{"dataset": "two synthetic voices taking turns or overlapping, over music, noise or silence", "gain_aug_db": 10, "hop_length": 160, "activation": "elu", "weight_standardization": false, "block": "basic", "init": "lecun_normal", "lr": 0.002, "batch_size": 64, "epochs": 18.4, "final_lr_fraction": 0.1}
Rows from block 5, named by matrix and row number. Rows with one number belong to one channel. Each number is 500 + 50 x the weight over its row's rms, rounded and kept within 0 to 999. All counts start at 0. Numbers have three digits each. After the name is the row's rms in percent of the matrix's.
# convs0: first 3x3 conv (model.enc.2.1.convs.0.weight, 192x192x3x3), inputs 48-63, a 3x3 kernel for each
# convs1: second 3x3 conv (model.enc.2.1.convs.1.weight, 192x192x3x3, transposed), outputs 48-63, a 3x3 kernel for each
convs0.103 113:430571545536612469451502567493496495507524489453507587398498625543525480445478584472448441544449507560546522485516511529509520532483448472471492537539513467532543521507464521539458476575486427502502552558471448539562567565494524489472484489375537549529540515413535457474524523574552501536480385478461472450460496393517609555426466461470540431488549533472484569551463476408537524452526464490506477416563547492515553530571479481414381
convs1.103 092:426576503541490475520435515534489470465502607559531352492525578509508438538524454554551419499566559561534394444515533517537455474456546504502544549531455551446421488434510537536502470473477494475523467483543527559462559530481477544492478450503538532480497521557488468501459556429501484556492483476580518512503492483605447490476444480562485503501525515489487457501546459470549503518545547554505498484470524508490515513564406429451542
convs0.104 092:542534594503489485511523512525558561555438523480577483555454482601451517484558548509543529518433477437541484445547536507471521435529486592558515613371530492574491424525421436471438506421513475573486520482486455589461477521501446499449558421517459513503465503425478478413517452482487560391504490439467530529455452486562488503441489512412405411445501474498540543439504473481527466569562539555418534530461485457414506408509480510450422
convs1.104 070:478523535512439481485541435484556506517495483555473469475475549550539456559501411478543501438533548531521396471472532560478494440461505521499563537494414533509401465501521502520438460458541422521474508526400568481523509531527493485484497422558496539520576471467518506523533401578459494461553445406520424502552428548585565420495449449519529517503497500484467525485500520464517461544652546535504382556511363422540536519527452496443545
convs0.105 115:459460497447507546578508449546474534535486515427444488544449573544464480474485502485438532429550526506475510448448459570500493557456485564524576560514574427398474529596524482543542552498527580589549517582584477454437351518403525471513599541561407486437497506522522570531382432464477483543522622555477476474516509517619409436631579554469534607536489527640511507468539515547466537599563514517514524481346484425519458533488440536597545
convs1.105 107:496507472496529573461467548430473500531526534503424482499517441528486505416510509580474534482488445542529497520563514512526475547457494482494428500581493480493550523532537571517475532574432493504493468528509540463459455560470454561516503458604475505507489484469540506459466453615553472507570489496471461523381527517490528447488563464467537502487519364501521504530527565538507423452474403500486528543456456396508594528475493544498464
convs0.106 062:481456549497494492527479406467413549475471458492536453473417531523465421499537460512532451441538485479569443500473536565528477537455399489490450535415545532482437468562528487453506454454603578500571533480507465475493567517350476557435523497499521496507586550538451532486515449600505507466484519582583482388529481536504462509552591429504469535529445574457563499495525466563464459578528454510417569507407459511470510466493383522483522
convs1.106 054:542470493464494504471547477394532593564514425463542493473490519547447529450530546493527476471530491422523558518554503506497471441485495527457512512445549473537536479473586498546424507514497444541473507534489490517453520486476496520518495423597459502548557438499452510516461479593552454421484484485484463554467474553515593366536441515498520480498522441507469469485520534424485569431537526418577504588539328430542483477540526413533536
convs0.107 087:514571574523457541629402460504492499536499502430489462489459477497481511508509467517572383520462495553504519486507527407507558434511527489474579506562527505545437529401570521443536508515475530451595508451529571456504619405580440532574428446481541456511470521543542404485524563507526453539488415553568453481531491524558428553409583492444483468627444492489532567424478513564470539450499586503535526467486485520508561526491582440403510
convs1.107 080:521533495456582427536522555495524463458454528475513627503542493472516481511476474568518489457543546453430508516504514422509600460502507522482539478463494519561576474564461467501475521510524500493526484558474480511540535496440434541526508497518541422526488514497523464490465512514535484484451608514502535471496522480368621519563456522491508466530510525514498502422485562518520589532482521379440487496681472524438498459488617511465514
convs0.108 078:496545447537484552494514478516482504411585399449519502530534455486642498518395501455523465473498575521469388463483566407490560493477454509477437467556508482445591449499414630490437547481606528471465528566434493451592501502564561453448445576577433603519559430510506491560470594529589427480503473498504519552523513530467581514433497427522637424495562554461475548504518536478480466490472519454567427446529612387545495557442455537522575
convs1.108 076:528457528500469451551539477465502565534494470447550543464483534504478551461517487506443462521548525392500600484531489415558494476545485484444636510434509612467573447532449531520467465480595471483587480544439559449533528429484515512442565480495474473521510537458469457542466551452553454503504522537529476544556524426412500556531382617563477463438496616516469516443499528458470578465503553441507485565541472487483500547463449542506557
convs0.109 140:482536387570486500504501489496458660465526522507448459494528517502507471532469467582491492469502467506457472441444468420549537535516475417460640549525496472432396510499472598543585521482547443445511556481495505412474494452388492450460507551574558503423463463475501489552458445426485472487499529564557503506466508472502445459524521515587573541546435461488450489598537501523468416423436621483524487482439416480482442507445407485577593
convs1.109 130:483440505549523517446473535478493450519514542419483505569412461495493540479523538513490523466495460495553507478468529559529561467506507457459488535531512373542534518505484571471503559485532446584460524491504456531479437520507518479525488502577535498486493487465499514452564522540460528512452427511465543488394466510595478507563577389466465586470476448492515400543506579463498520440386492583505489268510545537574457466434524441576499
convs0.110 123:463612443429520555504473507498565452507469520491528537485513520561449513421537426461453535406498500555585558517527512428571598424473519437531476491492501546540439456641446466487595551492402361539554442452554624505498563504432487540528482454467598520448454478575494521470560544518431490529444556544509449562411536477610551494472511515501425528620544427476498518488504546523498442411450539493505481526509507590542469514533456437490497
convs1.110 118:482493540589514474557454478535500515508443527500449480521463519481465464507539483529512468537587499490440384514460535487493531522555461518506504545448540527496428438569486469553506522409561526507518499513508487501526482552393520549573502469400509464481513527588500503399441435585634574470456492509514567495511497449466573426503481442581532461487485531524508474453546477576495513559371551511490493566423504554538383495557535509428507
convs0.111 089:538520548586516471412479463505546536454506539449428584519491555479485567407503502537496543479519517466524504604450442535469488440549583535652462407442552433495481481559499570598426454502485545600491526489486488489456596540435557482425534505490447563548527540449424463462455486584508519504463524555422488573545498515452510508501487589522493475494544440462402570537486546522518464539537463468443510439488522527562531522500452489543515
convs1.111 095:478475519486475506560477554404584474607466484491480496448493539509524478484492508491494535480493525526608470625485520520482476573530381492509433425510549601515473503512554578478416506561503495515543531475459507438535511475495469521506511419529457529462489523418507470519402537529481540491556532476517481506542478469358538538453433594518508474445553542514536523477504471493564470468486480442464575641429482477513428495507470578454526
convs0.112 066:483516511419575491444497534425506439530540439457459556482532521570513487456495481483488562523470505449531515495584381414511532504515554378546501559540420499406502574556412585460485565493461563468518564480436452532524580526483434474462615493467454599457517406556512509522506555525462402503492485515491539510487473488568526485564529476610482495507390520478515495545617430501466422469568476543588432451431496538471547559469488556446588
convs1.112 064:481480599603417552485501562438580508539474503553473489529560454471483438518483466500554503457546466471433528487542456461530578386559514479523462536474549435541558399551529516508406637444488438580535533461533459532464499559388436583504480493534452511503535481520476476518503556497547508496529552462526530518435502533513471471531555463522530448441517503479525499468533510519552515424507459559518393464547460513598425537469538417527511
convs0.113 069:490439565484562506522483551522497485591507540583479428549488528472522524573531486525458534523527512500559459450496523480517494596466396604494504467429563584565493437493587443477469466532448476413595463514554541610491476473548487511510431501559453412525511588528514511474542514475483596579462473524479451602521522528587469485482499583513516533512539493550475525498502472482503525559470582494488582573516504480508462518489566432489510
convs1.113 064:496503504437491492497493521494462501602489492465462497589515420477541487630441548543502422544493490517568486464513556510381554530461512486508407560524469511480464517471520529498506467534435479461441493504563523484457527463505482454543467500535566495488456500546545480516545356600529421541548447429439474471585482509520510549486510522562523434453447537507466528515482524496424496485587470569513470499438454478455559472538528482472516
convs0.114 118:573415473580524568582496438541549494521372468490483462511487541474486439467465476486565484585460452444508503428538472622495502668497376477550572515470455481498403594473479509530562600538406478498557534576450637497337510507576549541538608518383511533444479546590538489522410532466518554526483510543579512547498514510578568401550517489492572445501488518529536447565518445499497451491637533577468440466527441463541448570574524596538417
convs1.114 123:428491528524569501548417507532440460507480608536426495507508491503461555493488437576464505556505491631429372472532532591408519523439558473517433521574498467443572513502549495500463506575444526492484499498542527500483541531422482513507397516547433532461465521548520463441408558580570541455494512490522546503394571446612428468493542478523511500554442458523492450545491524554466516464439493555437494448444559479529460569521459492409544
convs0.115 055:530519487513427500518549572474469568494490517458465478446456532486495498536493484467435509435489554455574390614481481496561561467496531498517530528571470516448548473478504505496546462542499602411482606473497469475568553519402480551510431611476595426516539528532447521508547425549446544540427516497450540509524522508556536494501583566484438559450529536523533501487481582537491551484584527489515566523465515588397451516492558420474568
convs1.115 052:501525505421529517491511471494484457512487494511536512519514515488548511549452501516452490505552469484563454540455533473469554491524471538459486574370523531503453460506501511533457511511482464502448496519505435634394586384527460450602501493516511496483500541523500535492488531478521415549472397551469515523556457502507503538545462517431514451597367588534446441497493492511457540579496470520492536345594517552495491418484596483530462
convs0.116 073:543544450421453504379520553481517522484579548377458600478499493489496477482398537531497414459468556503537440549488451437535528451580536475575488524482428434454515568511499516510454444515597445494540529421421425494527597562498443458495483541512481495438481461567501502564529511435489478569539505540484509504431481538344559617448457560526510501447565568486515448440399548415607510477543562470466495459451483448617490635428465497477504
convs1.116 073:470510530456516467533461563489533544527506472481479553434555567585450442493484486495498540479570518481452513576529515511497476533445546491491584463509483566475539502533484505451545449541509447466605496538457430481572551497423539471497540410516465542503459546448508393574531607483399520513584467500544446603518513448361461616436410636549478448469566587461444536502509481506467575514595442372528552542444471490512380550502414508444619
convs0.117 085:386519573499484484394545446485564540544440422490530468534468514491514475546601429444538483429503493553465438510521497504519461467459433619486489523424452433499516375518398553486478468525510518532449522521419437540474472455529533492486564544479401529533555512501516483467424544555557572412426475558518528464524520467573546455480544367563462407518546451508547449513528436545490489453592509529498443405581467454474630502573408446496524
convs1.117 081:498429526510481479455574402554492482520501476531605428555396477547521528500548442493616447423527529477645461481522451497571482424510502476492591596462476482505448454458532465525528491497491474493503512455491522566504539469519509485437475477564508525535523460464455527507433466552545492426518425486534519451536481497527553381575475458476560526518457448509546448500487507422504490500505594594591389575518363482509500470536505455522493
convs0.118 082:513437554564525564485495498549482513524534590472528504506536504510573567488506445615448485571524510451482503513549423510479557452452525565538538565409572520493524380553658554530443460477477573506562530395532492516518562578447449572440510451475458513493530531486524417488474561482585497533533470500482519572539532451471409501409474627516616477518538471447403561471426546448629479589537576502467514427499544519541544476488510482500449
convs1.118 086:527475474412547497522494572415558459574477508527468495472527545471497471567531483573565436403519547507590423582579472515457525537460452490520410439567484586486509486494585560498369503547513504444529467585419532500493574503424408504606427441579496537511493501478512492523440506576496510441550523422518506461552460518452473549508436521556494475481545505492479525477524505493553485435635417492462483622449492437563464416613507515434541
convs0.119 102:483497460444577558467524550419504428568560492450536562434551454554535558534539579477505478414432450508564498450498546436535500485524489506516410481544604490507630488408552525527534509492483414514476427502536491538508475478636456485511577423473473531533470503581471433490477560530442477565461459412495434532438482457532471409544445466490540486450557564511498472527538453437578515526514461486498531456501617481464532458480606472408447
convs1.119 101:429462563588433472494548468524490499541515530498483426524511418582536428542524525518507489447584554463516510463569482476491517545467469518508447587576376489502423551445552503543491442474500424469550511508413532564495501532461495493538454458550553522501505497524490442545537500465497434588441449485480531497562472524612468423481489511555527409476496566444443564584492439493470494593612396536620425460354598485490543483518460525521472
convs0.120 062:488455533409414565550479405527554539435581523536477455526564537525388506577448616421529503446524541503448458494520471581564473532474421575533508432488484511487436528487529550503482415590594472441457472513444473534548529497537569420528497551374531482549478509541481489448512500568522475392561530481451561464545437460524449550480512494504508580461474529503500498519509493535368607528499414454445569495527450547442570542459545476499521
convs1.120 072:540512454414539504520456506486491532624449502479517473556473471538524482536483474447520535461476522449652459527532502514446433582469474538502512475538413544487429430459519571545458483467536506486448476551472492512496599469501498506461468456598519490521512495505505534500475486507535490496438465436490417536604481463585455522453482511488487494523530501463538501481461545530434476562588527542557373567418428473459543437570534431521442
convs0.121 108:572405539403470467587494517474511494527480449519529546463519521521470472493543475423546509602489489432521492620599465517473464589405616543536479478484529513473520507431469324512530640601553536474392453409565511573491574470498391629440617457558471497478479482514501515491518594396510458598462440460458425537559447530517593503471443464516497521459646521483419479403481454514552562469508459499469507446493497559509340475538558552477431
convs1.121 114:547506436484509541464543509496458481513510557533434477459568529528493490513419509553513466469517528554470474591503447487460537463500542481524473452503525503495532514482490438536577460551464513415540490514520518558441535537479475442521455621461510449468511537535521466500426492537419564471616484565517506409476567480416538558501520520484467498541566451519515501467527485540508509423565471475488461519432549502472514479559472540410553
convs0.122 143:469479494581542465361464543501539606475496521472495469528477526513539469529426451542556356495399487475504579494522547510483528474464485467446641571495467519495471510363578499484450507442496519442618533538429508454547455466563535532545458518404471525469498542477528464526478534430544469587461397554494380541487434522541621426529438501479463414465528520504528565494469505457544514471435666539510507507542512399496572499609543457427477
convs1.122 146:469563487563511502429458496487534426482512522477484508528500520445487471513550420531498530554494499495457443451537569486571517485410504536507468587551454462435477473596424584464521456544494536542476461480511510506489500496429565564536406424548535486455505528518560389518453595473597598520477420474570550423454500504545528503509409464539466541475500551461535480555449490467477569469510369573532562394483533508559444505489471399508643
convs0.123 075:538432507501458484517563465392443497603520552455583530438530561525602473514599462459466364546475603504589475525502458453529465479421575427469504384517515587514543502402572452643511512463453513500514558460514611439478489443474399563459534467533523429479462458566587469488550496470438500577580486513432501510470496518538528450582483536533460545524543419456536529572449546548570464460517492437546574455584559536459450469508521607425528
convs1.123 077:495506507508475504486501476504473453523543573571431432432509557497502475602482559475467579463519529550480500499514550472466500485573466466494511472455526502555380598494386517481544392617479455458470531567480540492463506547492441482550490508515550513466522528513501484534521485492495448581378435497521491519537407560561509501477449477494567456512513548525430485448564471532544461430569526546506492431541506560467491448489568482507426
convs0.124 131:486432467511507513516447502426562566477470516503474457480495549507438543510407474478543462550559448504447480417569468562564521527454482367544558558467553558481452518465511521402587548543539456524489522516483554490485518396518463437563548561485573390444440535575554504539498476457484525501507506531540430534456454459539526452505517476519497487494475549498545518560510506479525511357601538546457512478458489607396513494456516550501504
convs1.124 129:484494514580561423429484566580429453509497541437490586552485479495489537438509477568501448487461586600434426438511547482520521466472524502496463505561508395499563466573461501456492626461483520509501524554465521480451503491445512552504388606507533468456473475562481495475482596447463565586370442599516505510418535483514535466482509457550503503545458449480526439516489538594490458556429422553493483345516537565483483490495541380547533